{
  "dataset": "rendered solids tumbling over patterned floors",
  "targets": ["count", "largest object"],
  "mlp_ratio": 4,
  "inner_norm": false,
  "drop_path": 0.15,
  "loss": "cross_entropy",
  "init": "lecun_normal",
  "optimizer": "soap",
  "beta1": 0.95,
  "warmup_steps": 2000
}
Rows from block 5 of a small image classifier, named by matrix and row number. Rows with one number belong to one neuron. Each number is 128 + 32 x the weight over its row's rms, rounded and kept within 0 to 255. All counts start at 0. Numbers have three digits each.
Before each neuron's rows are labels from the 100 images, of 14976, where the neuron reaches its highest value: "strongest on" is what is common among them; "place" is the part of the image that holds the peak. Only what is clearly more common there than usual is listed. The data: rendered solids tumbling over patterned floors. In brackets: how many of the 100, against the usual share in percent.
# fc1: MLP up (model.blocks.5.mlp.fc1.weight, 768x192), inputs 0-191
# fc2: MLP down (model.blocks.5.mlp.fc2.weight, 192x768, transposed), outputs 0-191

strongest on: light from behind the scene (69 vs 24.9); torus (52 vs 9.9); chain link (31 vs 9.6); largest object: torus (31 vs 4.5)
place: bottom centre (32 vs 9.4)
fc1.176:128127128127212138105129128050124121127127128125120139128121129157138065150128103128180129126137167139138128139132129128123134129126132132110132138130150120134109128134134121071131134036128129128074133136128129117112122128129125131128125139134081128151133129130128084130128127102116124000129141251127117128121113128132201128111117128066179128128102110128246127129128128128113144127134128122136112134137126128128129082128137126150129128115128128150129128000117157128125125178117126126128132128037126121128172085128128127073138134128165122072128134129118128098255125087123116130
fc2.176:129131154127140113146128123142132000136129128128128132176128122127127109127128121188128124137123129137126128117124128128113125097127128147128089129128139128186214114131058120130096118128122128131111128159127132127128255132126138122097125128159130130127128128143128125165129128139128128128093120119128128117128127128128128128135128116119127128131132128127128131132128166128125129132129128129131140128129128128128126129128138128127111100118133131125128128057128168129128202127128128094119128127127128097125128083122129128129127130128000255131126128126128128109122128096127091124

strongest on: light from behind the scene (69 vs 24.9); count: one (52 vs 25.8)
place: centre (37 vs 6.2); middle right (33 vs 9.4)
fc1.552:129128128123000129128128128128128196130128125128126129128127163127126130123128170130128128128129134133032128128126131129128131128128128189131129130128128128128067128127129121128128255127104128128128128129128128121128142129128128128130128128127111128129128106126110176134128127123128131128125128128129128129128128134126128128124129128121127218129128125174130129130129132128128136128128128130128131128131125129080122178128127126129129128128123128128128128128129038128128127118127128136128129155128128127128128126131128130130128128127134000128129128128127128128128127135128128149
fc2.552:128128128128015128125128129128128128128128128129128128129128128127127128160128128128128128128133128128128124114130128128128128128128080128128128128128128128128128128129130128128128101128128130128128128128128128128127132128135122128128128128128201128128128128128129128130129130128130128126128128128128127128128128128128128128121128128128128128095128140128127139132128128128128130128129128128131128128128128128128128128128128128128128129135122124129128127128128128129129123128128128087127126128128130128128122128128127128128133128128000131128128128128128128128123128150128134128

strongest on: octahedron (37 vs 9.7); cube (26 vs 9.8)
place: top right (33 vs 14.1)
fc1.170:107128116128129128128128064143166124118132108128127117000129111122144128128066130128129127123128093128129128117128168128140116136127126129127127134158138146128128129129141125116125132176137129127082128127128129109033104104129107139129136128123127173143152129125129128144128162124139128128126131116128128129063139127122127128000125132098093128086135095127128128225234129112122154080128115128117065157148118127146110133116118128128129148128131129149134129129128126151255126145128131128128106191092107129128157128135101129159143128138128143139093126139169110128134141127125083126
fc2.170:101110130116189171156129137138131137129139152126128128158129114127200127128131079127072154116100116127113041125126119093168128091128118067138126132129182178128178212045130118105119112130147128124000124134119129006119118128135182100124127128098109090166131128159119129128126133114161128063138126129129129128128157107133129133128129126168131106136128080140129131138128084131137178136091118128093131137080119160123143128141133128211126109043128131141136162127128151167130122107128155132128128127034128135128097128130128128134065137127121126099123128155129134117115167134119127133

strongest on: bowl (27 vs 10.2)
place: top right (46 vs 14.1); top centre (25 vs 9.4)
fc1.525:133129128127127131128128124128128141128128134128126128129125129128128128127128128122128127126143128128121141142128134128128128129126128127130128128128123116127127124128128128126125127129128124170128128130128206138128128133128128128128128000128128133130128127122128128128126128128127109130127000128127128199126125126128140128127126129129128104128128128128128129128128121128128129128127127130127138128128128128128130129128113129127128112128128128132128128123128128137023128129133128133128117132128149128128128128128128128131128128142128133125126130128136130129057000122128128128
fc2.525:135128127128128129156127128128128128130128128128128128128128128127128128128128128128128128202128128135126121120129124128124128128128103129128128129130138123129123130128129128128128121127128128128128128125125128128128128125127128128127218127128128128123127128119128128127129128128129128128127138128128129126130127128130128126130128128128128128128128128129128128133128129131128127128128128128139129128128128128127119128132255127131128137128128128128128122128128128131158128128128126130127127127000129127126128128128128129129127128130128128129119128127128127128255128128128127127

strongest on: bowl (27 vs 10.2)
place: top left (36 vs 14.1); top centre (30 vs 9.4)
fc1.31:120128162120131142097128128172108128167122143126128126092126142128156131165128128000103118131000129171113255171128101127128126073126128130102120129100124125128117129130105207132148030128126128123143124099128128124104128125128130140132255128075131172138109128127128121118128130117128129120142128188116117126125128121128128129089143127127158128133128135128128128127128119124127128129128117127128129134118128128128127088127128129130137118207135131129131128140128128128131114128127125125128124146128130133128128115128127130128150127148140023128120127135128129128118129141129161127
fc2.31:110129126129128131128125147097173146125134129132129124137113128138140111129180128128081125124130127154131132128096132150105126129127126119128127127128111128131129128138135158128135127128130128128018120131134120122118126129128121135128000130130131127128207127126128126125131127129135136128190126138140129128136125128146129127128127129133122121127131132125127128128128145131138116120130124131152216116119127137127130144143125096128109000125127132128128117127129162052128175024128124127127128102132137130133130122135128121080123132136143071000102136129192128128000143133128115133

strongest on: cube frame (51 vs 9.8); largest object: cube frame (36 vs 3.8)
place: top left (32 vs 14.1)
fc1.540:196129124112133128127112126146125077128128112124128128129196128116100128134092128128148128128110128127124127000126255128131130122127161128128128128149107128133150128075119132137095131131114116130153122132128147143134128168124128122127127129122127200102129173142128133137129126128128128148167128202059114130128128131132128127128128126129128134128128110132129128121128098131126125128162127144125126126120133128126136154128135136119128133126128128127128129176128129123140131124131140128128129110138131129128127046128096143130128052119107150088114122129056136129128126128129130124
fc2.540:130126129128128128120124126129128128130130122126127130127134125124117127123129128127128128127108143194128110124128128127128128126128127122128128129128058128128128125122128126127047193128125124139122134129111127000128089128138128127130128127128128129127127128130093127127128137129140128128133128112129129128128127128151128128129140128142128125121128132137127127129128131121131127131128129128128130163127124131128149128128105128129096127127127128128129128255128125137127128141121128124127130139127128129124128131128128128129130149131129128124128094128128128129117128128128127129

strongest on: light from behind the scene (72 vs 24.9); count: four (50 vs 23.2)
place: middle left (31 vs 9.4); centre (26 vs 6.2)
fc1.34:129133128127128128128128129127122129127129129128119128128024133128126128000186126119128128128128125128099129132128127129128161129139128143127127127129128133128133127123120128127128126128128127127126116128128128128128127128128129129127128126129145128127128128109128110126128128137128128128128128138128128131128128130128127128128167128128128255128127128128127129126125127131135128128101128128128128128124127126134147129128128128091128127125135128128128127128127126044128128128129128118128127129128128130128128125127127128127127133128128255128124128128128121127128128144128128129
fc2.34:128105128128137131126128128128128255130129129128128128127127124128127128128128126128128129127128129128166128124128127128127128034128128128128127128128128129128128128128128128128129134094131131000129123128124128129125128130128129128128125126127128129128125127128128098128133128129128126129127128125128128129128127128129127128135178129129125128131128128128123128136128128131125128128141129128128128128126128000128128099132128128128128128129233128129128128128128128128128200128128129132127128128128131128131128128128127137128127113129255151129000131128129128128128128178129128127

strongest on: spring (50 vs 9.5); white object (48 vs 19.2); largest object: spring (27 vs 3.9); its colour: white (25 vs 8.8)
place: top right (35 vs 14.1)
fc1.487:133109124128129129137129110117124139091128104128117132136130126127128151153128127123130117112180130128200118113134077128123140128129000137129128129095128127129131130091134131085162128128101128129128101155128135070127128131131091128127131134140116124130061086178128126128000128139164130120130129104163128000186191128130126119127140128128146129129121117118037128166137149157105111133149107156129127142138124125128128142129179128127132127121130128130129119230123125150158113111114098147128128184117122128128123119124129200122143144192115127111131210125133109128132127140130161097
fc2.487:122126127129134125062126109145133137033135074129123128116132109129162159123111136156083128128128208123133104142146128126128133115128191111127129114136127131172093119162129061142134102128136128128134127134135117086118059128126132131133137122180128128096144130089179127115132131124146126125134125128092128141000127121159140130138154106130046153112128091119134160133128128128255128119128129107218168125128128133112123129129126094130090161126186135129128150126127128096152105131130119117128125117128140154128126129128132129127126128128131136129008127150121148097123128127150130146

strongest on: light from behind the scene (52 vs 24.9); black object (45 vs 19.3)
place: bottom right (38 vs 14.1); bottom centre (28 vs 9.4)
fc1.714:203042097128123133131128128132128135128126109128146122166114122128098119122146128139128128156155099112128125178127129128199130123136100128127128117124122128089141150120152079081129128127145127094138161123128138140121132131129126124128122129085150196120133132000000143124114135101130097165163027128129000156126117123125141129160125128126128136126137120126135128136129128119113136128128118135117128137040129114125154036128122129131123125141135128112139104127128109131123125127123125114128131128091175160128109129128255174120125117163141128114198126085127101126128091144126138131
fc2.714:128128109130147149000111120129085134135129132128179128135127128123205130182195125130129131130107127169128127151133104118107158131162123134128130125208191103044121128154128113134110143128134127111129078132126146091134203126121113128135126124144147127078128127129127126101131130147119128118115133128129113118134092128163133141125127116127129134129125128127127135160128118131125103127128127128139220138234194126131000155130125128122127123055126122128129141118128077123128121127113105129125128127131130144085151129128132140136119131145124127066064126063131131151110135128138092123

strongest on: bowl (28 vs 10.2)
place: top centre (35 vs 9.4)
fc1.430:128125118130127134133128130127143072134131128128123126161125125129136135147127255118126128071129148130130000156128128128128128130129125132114128139128131109117128133126128123128131128125127123158122129133128087127123123124135132144128255129128128168155119105131116091119113131127128128132154126126159124128174128130126089128128147126127141128128132131128129129128127111106113137130128113128133128130098134127130133083130128126127135128120149129132128119138125128128129123128128124120128131114137131127128128076127125140101128129147135126097128141128143128129133177168139128128
fc2.430:125147129134145192098123255135127129128131130130125118130130138131210120217135137128126129113133128150128128129143156127109125117128073121129126128129145131136166137139130065142116125130151125131128127131128113110128150128117146098131000087123109119128240124127092128036132124127157147122195129128128128127000130127140167127131128127118173150127130127130126127147153131127127125127130125130125190109109126132128090142160051128055011083122128128242119128123128191128074151114140127132124128126142146136097128127128129106127124129129174124102109125133191126128089134131124110128

strongest on: count: one (59 vs 25.8)
place: top centre (36 vs 9.4)
fc1.747:112145130128128128127127128128125129128129129128128128127128128128128128127128128128128128128128129132128133128129130124127123125117128128149128132127127123128129128128127127128129128127126128130128128128128137132142130128128128128128128128128128138128128128128131127130128122128128136128128127128134126128128159128129255128129127127128129120128126128223128128133128128132127129128131128128128120128128129128130128128125128093128000128128128128127128128128128128127128128128129124255128128136138128128128121128128057123128128128128128091128134128128111220135137128128128116130
fc2.747:128128146052128128128128128128128192128128127128126128127123128128128128128128127128128128128128138128128128128129128128127128128129128005128127128128128128133127127128132128126127128128128129128128126128128128128129128128128128126154128128128123128128128128128128128129128128129127103144127128128128128128128120128128128127128128128128128128195128113128128022128128128127128128128129128128128212128128128132128128128128128128143138128128128128127127128128128128128128128128125128128128138128128128127128128255128128130128128128136128128128128128128128128128128128128118128175

strongest on: count: one (70 vs 25.8)
place: top centre (40 vs 9.4)
fc1.92:162255128095127127162128133128130104091128126130124186159079000116129120129124125130078106129106112125094112128119103128128153141099114195039127123117125143201148124110167121123129154131130127146082237187131097128095035135123128128120128129127177053139128128112070173128111091127130126127135135150121116127126130115127108127028128128121130137212136126126134130127136065128125129128127100147128154128124128176067073131133126162156130158128220128123129125119128129127134160212018125126128139128129160121128125095110156128133136094128128128127095128100126128128141128127130137127
fc2.92:126173234138168128158125112140121147078127127127127000129138150125131128126127126127178139128130112122142129105129129130119068128128068137128129131129183146153139123114114127100119126133130135128255129102128118127129128128128130125096126132094128000128136125126189127124130127161135131129120129088115127128079130146137128127128134128128116141108164249127104128128129128128125128127130126135119215135017124112128129137125143128108130125128128128122128125128128136143129155134121126127128097148120224127117128026128136124114129129128137080128128130127154127128044128128128123129

strongest on: chain link (25 vs 9.6)
place: top left (40 vs 14.1); top centre (30 vs 9.4)
fc1.237:126135129128127128149131136132128119123128190128159129121129118128148153137122128135217128126128140129132083128133161128126255148120129129151128132121104128123130130164141100113139127131118119142147127128128128124097129200111171121128128199152122129126128125127120128130142124119123126128123160130129127118101127128125135125089130128127127135121127094125068128023132141116098135105129120115000128112171174127116099123128127128105092236127128128131129128129128139132128164131128131148128123128228128127128145100130085128176168112138128138129130201126153128127128128124137172137
fc2.237:028128132135128184149135100130137119133143173128131121128135128134119160113255111129142128120073128136127122107128125112114132125128186120128128130131087201214155148122146000127112151127062120132131136174092128106083128108127135128127135177097132114125132115140038098125132128083155127128128133110128138129109128123124127108129128135099168128147145117129153184131129166108134028178121109114132174128143129130127091131133129076185130106127242095129132114188128114126120120136129133124123127128094134149128137121126128128127127128128135128127148128126129134124127128122179128056

strongest on: count: one (96 vs 25.8)
place: top centre (31 vs 9.4)
fc1.11:127128128128125127142128130130128128128128128129138253128034130128117123127128132128129128134128126128056130126128129128121133180128128160127128134128128132255146126133128128122133130128128176044130141131128167128129128134129127128127122128128128112128129128128127128127131128134128128128128128128128126132128128135129128127128127129128140214255128127132130129133130124128129094121129133127127124124131127128127130109129127122255127133128128128129128128128127125131131128127123130128128135130128128128128128128128183128131128118128128128129128120124127128127128115126128132124
fc2.11:110128128128129128128128128128140130126128129128128127128128255128000128213128128128128128128128127128128128116128128128128134128128128128128128128136135128128128128128130129128124075128128129128255125123128128128133128128129128128128128128128129128128128128127128128125128132128128128128127128127129122127128128128129127128128128128125151128127128128128128104127128128128132137126128128135128129132121127128128123135126128128105255077128123129128128127128128128127128000131128129000128121128128130128128128128128128128127128141128128128128128127130128128128128128128125129132

strongest on: cube frame (58 vs 9.8); spring (48 vs 9.5)
place: top left (35 vs 14.1)
fc1.542:125155162122122128158129117170127127128130100126089054139129127128128135128126126129129128093127128171108127125123229128138128066128139128129129128114127128162127129048128128167091132130074119129129086128129129110143127128128134139128128135133111128128135127135139128128113126125136129128178133124024097130118098116128131128121123128146144125128126128149137125131128142128115136184147105105128128104164118113128130128128000046098128133125065127129122130200129128169153130147125127126128113134128121125128132097116116156124126079128125178129123112128134194128142000128133130144
fc2.542:128133128126105128134128141128127091133131124130110128128128063128085130128046160129128127127003255157128126128128110129127126070128108128129129128155000130137128129068127123129128130128128127127000128128119128098128127132128128128131130127120123124102128128126103126128128167128132121139146128114089124137137127128129131138129128129174128128128128143128133131135128129124168128128127124128128148128128128149129146128130128128180050128128125128130128121149128126135128128121128128128128141222127128128127128128128130180128128128134126128123124138128127131128128128128130141128

strongest on: torus (33 vs 9.9); tube (29 vs 10.2)
place: top centre (34 vs 9.4); top right (33 vs 14.1)
fc1.749:143128127128134128128128120125126135126139126131127128128120130127128124126089128128132126115128127128122126161128017128128148136121128134132128128109128127044126129112135129063128127128134123130125127128129202128000128128129128130129122000093129118129128127134128129128128129126132128127123128127126129128110132123129130134125122129128128127128130119129126128135132105128118128134127128129128132193130128120127128092126128134127128105128125128130128128092148149137000140130128126225128101128113130128128125128128129139130120128139116128129110154127139089128052128103128128130
fc2.749:128120128128128129128128128128128129129128128128128130128128130128130128128142131128128129255128128134128128128128128128127128128130128128128126126255129127168128129128128128129126128128127128128128128126128087128128128128126125128128219127134128124127128128128126127128128127128134127128128128128129132122130128128128127128128126128128128128131128133130128128128128129129126128129128128127133060128128128131127128136130128128128128114128128128128128127129128128128171128129128125128128128116128129128129128127128128128114127128128128134126128128128128128128225128126129127128

strongest on: spring (56 vs 9.5); count: four (48 vs 23.2)
place: top centre (29 vs 9.4)
fc1.649:101133133133126129112128108121128126138109185128148101137126066140128128149128106137161127128114128168134123096082159128104124022122175128128118119128133127128131128128128127128116133155107115129128125196128115128126150125128160116128138179147128127135149125171131129163110128064135127131124207087000103117173073116131128123124077127134169122064129094173125130061125129131103070131116128124129154060124128114127198105128145216131172133194078128102128061157138128132133122230130128255128082128108115096128157102128131118131128143127127117129095121133127128128160132127139218143
fc2.649:128152117128133161130144126092136082127126128133090129136123128107091126128130202126128129126158187128116122147128117077119134123155125000129132126133065128161131129084128123128109128128134127079121041131128128109122086128126133127143130128118127130109156128127127101128128130123139128128109128135073088180128128127143120108129128141139122121129136128110174143133128114116130088135159120128255228128129128162128149134128128128215070110107119127124128131127128128132128126126130128007128130130124128130127114119125084130128115150129156128129255135128136133128127128130130101032

strongest on: cube frame (33 vs 9.8)
place: top left (32 vs 14.1)
fc1.132:125122123125137128128128122128127124126128140127126127125128128128126128127130114129128128134120128127079128229128128129126109112126112129137128128128129019106125128128129111143133128131128127126125129228128128124128145124129173142127128103127138120129128125128128156128128142124104128127149102130053120017132129134143135127128102127106128117128129178128101127126128061185130128147112070125113128131137128131128128128127128109066128127129129128158128131127130139127010127128132132128128130132132131124128129122128129127130135128000127125129128052128128128123129122129128108128
fc2.132:143128128125126136148118123128128128130129150128127128132129075123130126120131114126128156128134127131129126117128152128130143128131129127128128128128006128129129126105130128126124087128092112121132127035128128132128083255134129121127128130128130147128130128128126128128130128127128128128122128139129125137131126129135128128128128128127128130118141122128133227132128135127124138128128130128128139127000128127128131128128128128204127129125127128128128115160128128128195128141129128088128128130128126128130128000124129129129128130153130137128130154128112128128115000130106129128

strongest on: torus (28 vs 9.9); sphere (26 vs 9.7)
place: top left (32 vs 14.1)
fc1.263:128130144126126127128128127127129125192119132130118119126000133120137155142136130052128121126133177127170110123128128128128102136147125132128128127128122129094127130100129130139126146113142128145127117130128000127128123128129149123128155122245127138141150128147104119110157168124131128128117128129122124128128113125129107130129129128128136124128149133142255128123093133127128156143136128128127127128128123128128151085140150128083146127133134128158138128081110132112153058129127114123128126128119130124128127101130130120115123131128129110127140115129135131128033125128120128131
fc2.263:123137128135124228110128083129124119130128147125128129128241003128129131148068225126129130128073190134098119134133128139118118131127137116117127128128161026194173132125138170252105130125106130127201128139130131040128128128120137095162069125143089128104128125127121128139129123134140132132128162118128131128179122123145126142133118137123151128197104088128127166102155157128128120127132128144110151146104120144125114127128000130121066064219146128128128100020128142133095133121130122184124131128128140196131128112134130128128119128131134137127128127126132135136127128131123127128

strongest on: octahedron (31 vs 9.7)
place: top right (32 vs 14.1)
fc1.488:120125132149126097109127128123126120183142128127110133054145128139128123129125088130128128127127116132128133166127137130131121128054129128130130125005125128125129126119128130124154128134110127162128157128128127129128088136114128127127128109120144141128134255117123131120088138145110129149132163130131144129141132128128121129133131128255000116128137119128124128127160125127067122146102144128139117056166138146122127128127129129127137128121123128215128131158125117127128128103064128129128127150134128129128090110128100123153115102117128111128142130123126113149126129128140054118
fc2.488:100129141137128153097128127128136131135126120132069134214122168127132151137143125099085122104129125241127129100128163127129128129131143127136119125128107255138133129130128122093135092131129099173116128177129139113128128133134128109121255120126129111127130127121155132145129147129125175128147138136150124132124130130128109091123128127133165126087127128126135134153132151059127128121130129116163140138127128122159031128130128129107103166114129129123121113155134129128128156137123102158121084199023129127135127074139126113117123128124127132118011107139132128133075125123139082096

strongest on: spring (35 vs 9.5); largest object: spring (31 vs 3.9)
place: bottom left (37 vs 14.1)
fc1.410:128128037130128128128128121128128129128128128125128149129095111128128128128128117116128128128128113127133128128130134130129127000126128127101128129085128128128104127133137127134129128130255128128127129128128128128211128124128128125130135127128122134128128255129129144127221128128128129130128128130150119128088125129128128128128095127128128131076128128128128129128132126127128127128130128127128172128128128128125125128128128129128133128128128128129128128128221129131128099124128085159128129128132128127128125128128128129129128128128125128129129137128128152128128128128129128128
fc2.410:128128255129128128127129126130128128129119128126128129127128129128129128128128127129122129128128125128128128127128129128128127128130128128128126128159128129132128128128128139128128127128142099128128128128127127128130128128128128129128124128128128123128133010128128129128000111130134128128128144151128128128128128128128128123128131128127128127128126128129128129129128128128128128128131128128128128128127128131128128128130123128128128128128128128128122128128128128128128129127128129128128138128128128128128119128123138210128125128128128129128128128128128128128128128128126129128

strongest on: light from behind the scene (68 vs 24.9)
place: bottom right (38 vs 14.1); bottom centre (29 vs 9.4)
fc1.726:128124133128255128127131127128138122128128128130129128128138079150127135130128133124128128129128134127173129127128128127123128129128130081129135121128126128128125127138130127128131000128128126128120126130129130130128128151128128124127116135129067128128142154150216117151136127128129128122134138129128125120100106128128132128130084128125128128129128120100129127129125126128125128128123095118128127113140128129125128127128122131138129127128129128125127128128155196128124128195127129131128132122127130124128128120128131128122129189117124180131128105150132128128137134129129129129
fc2.726:129128119127126135128128128128128128128128130128131128128128140128128128128127127128128128127128129128127128127128127128128128128128130128128128128128129128127128128128128128128128144128128128128128126128127128127128127129128126128127128128128128128128122128151128128128128128128144128128126128128128127135128127128128127127128130128128128128122128128120126109128128132128128129128135128128130127128128129128127128128128128128126127128129144128128128128128128189144128128128124128128128128128128165126128128128128128128128127128128000131128123128128128121128128128128128130128

strongest on: chain link (38 vs 9.6); disc (38 vs 9.8)
place: top right (38 vs 14.1)
fc1.332:129124128128128132149128135128127176084128127128129128105129128127135128126128126255212128120132127128126120127127050128130128130140000181128128125133125125126126129122128122128150255112141127098128128125128127126120128124128128134128134132129128127128128129123128151128143125000128128127141143130132128129121131127128141128138127128192133140131128127127127127128126128117137178125124119129116129114128130135124127132128126127127128129255130128128128043128143131231132128128075104131128128125133126128128093128129128128149131136127043152128127101128170129127136126123132129131
fc2.332:129128128128128130128128117128128139131128128122128096128128008128129128125122129128128129131129128117128128125155121128133128128134155128137128128133128113208099122128125123128113125128128128128128128128128128126128127128128128128128041127129126128128134128134128128128128084128128128128128128128126128123128130128128128128075128129122127128128179128127128128128128128128128141127135128128129128128128127128128128129128255131128128152128128128163128128128128128128128128128128133127128129129128128128127128128126128128128128129128128140128126176130128128128128128129128128125

strongest on: light from behind the scene (70 vs 24.9)
place: middle left (37 vs 9.4)
fc1.131:144177124129124118128129128128145128128126129131157128144128069128128120130152132127129142130127126128130128129129128128112129123126129132130128129084139131130140114128128128126134128134129131128128182134127140129127136129128130128128129125122255125128128128129128127127131127128125123132128128128128128133128128135128125128036128128127140255175125129081128128128128128127128108118166128124124129126128125150140127130144128125128214095128125125132129146132139125131130128128129132128128131128128128127128140124131122128134132128128177128116128128128126128135128128128129085128
fc2.131:105128128128128136128128128129128128128129136128128120132128255128129128129128125128128128127131128128127129121128127128128127127127128128128128128129128113128128132128128127128127000128128128128128128128126128193128128128128120128125128129126128128124128127127128128128129118128128128125126128128128120149128127128128128129128238128130127128127128130252127127126128161128128133129140128128128123132125128030128128092131128127128127130129206128128129128129128128129128231128128128128128128128127131128128128124128124128128126126128163007127165130128132128128123128128128127127

strongest on: chain link (29 vs 9.6)
place: top centre (27 vs 9.4)
fc1.612:132153129130121122128128128127007122121127125130137124150130113136122129133127137213000127129133127123129121128175081120124115129128119116141119129125146120129068129122127127129127127129130128121124113101123128139122133073126124101128219056149121117129141117109124136129128111113136063127122129130129117129134128143128141128122128128128087129121093126128126137137127116128129129132137066130128119128121128134016127127064150129130109132132125128128128121141002127109062129128166128129128100167129138126135127107128133135124129128129128127123122136129128142128118235114129126128
fc2.612:128127128128185129128128129131128196128133128128129112128122082129129125128128128128255128128126129142128120120128125128128128117128118127131128123129128122139136127140129134132128127128130128128127127115131123127123128153128128128127126128131127177125131127131128127128128128127128128126129134134128128128128129127130128128120121128128128127127130129128148128131128129131121141128129127123130127128125068130128128137123128124126128103128128131133129092128128129128128128128129126141124128127132129128128128124131134129121123129133128128107128128130128122128085097128129123135

strongest on: cube frame (45 vs 9.8); torus (34 vs 9.9); largest object: cube frame (33 vs 3.8)
place: bottom right (38 vs 14.1)
fc1.464:129058104128128128170128127116145079068133181128051122115121121168127127115131164108077094124165129109138211124078209128129109128132124108115120134149127105063101128129128000181126123126129124124128128128128069106071136172128128183128165133128118124133123128201106127115133123120122117137128113169154062132148128128120136128128143128144247138134106128136134129217087048084125113141158123095087144174131128123064116073129129141053133138129113121124129131000123126137125110129128145126128132130129151125128136082128131145092114135148123128053133149148120130129178151165129129120
fc2.464:128167133129181146048127128129129143136146129123129134145137128126114134125062104128129128135116132123111099188126122119123127128104118128128129129141187132143137109128128125128131126128105106073114125255128129076137141128097133084128000137082109138128135122126137000140128147164127125118131128062128168123124129124104143128133126120108149128128128098121128134126128133108114149136235121135129164098159157040128125128134121069126127129128127129127115128115127129140127127103128127102126128099145131133113123195088131117206126146128140158140128128118182129127122128125127128121

strongest on: cube frame (40 vs 9.8); largest object: cube frame (28 vs 3.8)
place: bottom right (35 vs 14.1)
fc1.391:100119117126137125107128178208124122129127150128115130100132123255135129134127129129102129126031137129142028128136227128182128182134130112146115125115123110115091133128130125158090079131128127133139135156128116126094192136122123126128123134127113087141126179128136129146106130107139131083129128127146105141142115127157123126123120129129149126112136255076092129130129126119137106161131110127220128128134191126124137116128125126117133145128128128109119127141139127130130154128128143121128147137255221115128123121128105131120118122139123128114114149115189162132227146079181136080
fc2.391:107134131131113136114153131126128121129157125113162157146255127095040126130079106069125133128198128077102119109131124119128125150142128131128129128127122133136142129118129123103216126136127113221113121126108126072099126112128120120169128164092114195112127127126118126128144090099128255128132129035132131141125128121127129129136129127124128113093130007128130126123132137148085125169144128112104129118134126214131127129143128129133137147122128129255128159123128127128121120141175127123123128128126135143119131022126121127139107132131126147130128129065132126123128128127131129118

strongest on: light from behind the scene (81 vs 24.9)
place: bottom centre (46 vs 9.4); bottom left (35 vs 14.1)
fc1.559:128128128129116128128128150128129130128130126128129132124098129128128118129128109128129129128133143128128128128135139128128143141128128129127128128128128138045000127128128127128126162123126135128128014126130128128128129128128128194131126128132129133145128137115126123126129126128104128124127127129128200128128000123128128128059169127131130129128123128122093127118128128129133128125129142080125130126126128128128128148127128128150127128128128128128128128015118128128124255116126123129128146142128128128128132119127144123128128129128046101128109128128128126125128135087127128127
fc2.559:128128128128179130127128129129128128122128129128128128128128128128127128128128125128128128128128130128128128129128128128127127129132127128128128134128128133128132129129129128128137128128128128129128127133127126128130128128127127128091128130128128130128087128129189128138128128128128123016128128128122000130128124128128140128132120125128128125255128128128127128130128134130255128129255129127128128128134128131127128000128128123127128128128128127128128128127128128128129128127127128128128128128128128128128128128128128000128126092139134127128128128125141122128214128128129128125

strongest on: chain link (28 vs 9.6)
place: middle right (27 vs 9.4)
fc1.13:127211128127128131125122128128128129128130128128128127128128127128129133128133129128128109133125129131128128136128128128133127131129128128128128130128128128126255128000128128117128102128129126000130128130128128128124125102129129125131126127158128130132104128120126128128129156134111125127138077073127128126130121133124130128255087128126128128129128123127129128127128128127127129127126124156128128133127124127128121116129128131128128129126131128133122128129125127133123123132137150128128129126128128127128176116128132068129135146129186125129101129123128128128128128128128127142
fc2.13:127128128131131167128129129128107131125129128128129127128127127125255127128128128138128127128128128128130121128128110128126106106128077128128128128128129128129141128127128128127123172128128126126130129135127128255128128128128097128128128127128192128113114128127127137063128128128128130128128128131128099128128128128128127126134127129123119127129127128128123128128128126128128121125116127128128128128127128144127120130128128128016120128123171131128126200128128129128142134128128128129129128128128127127128128057128129133129129126128000121136130126127129128128126128128128131128

strongest on: cube frame (59 vs 9.8); largest object: cube frame (52 vs 3.8); spring (26 vs 9.5)
place: top right (33 vs 14.1); top centre (25 vs 9.4)
fc1.742:125126116129094132128128128114041148129128144128120112000127108129133125130116111130128129116127112120120053142127130128133127105116152102106123137130130104142128123113136128127137128171184150119125157131128128136138119128136128075128128113125128126136130124126128189128129120124156128119104090136128125128128130126128149128124057128158066128129077134127086127128122064143109127137133115128146111177128101128132124128127153255143128128255197128128147121128130149128128128129130125129128095121128130108128121128128121135145127145127087128122113119130126144112122136082122147139
fc2.742:170154128124137129121128128131151127187135128090121112142147046086157128128129127136128129147127128106112091127135130125184125126128063126136128080150126112157131102128131148128124128127124115128104110096117052138129130129128101176115129128123086127127128128128131103118128022124136126136057120154077084122120131129132110127128127148085125127097168201251128140146126119131152125127128091125128126162118114129121128228188128094200095015132118128130128131128128142176130129129128139190119131129140191134102022132079128125144045129126136234128121255125130142123093128128115131137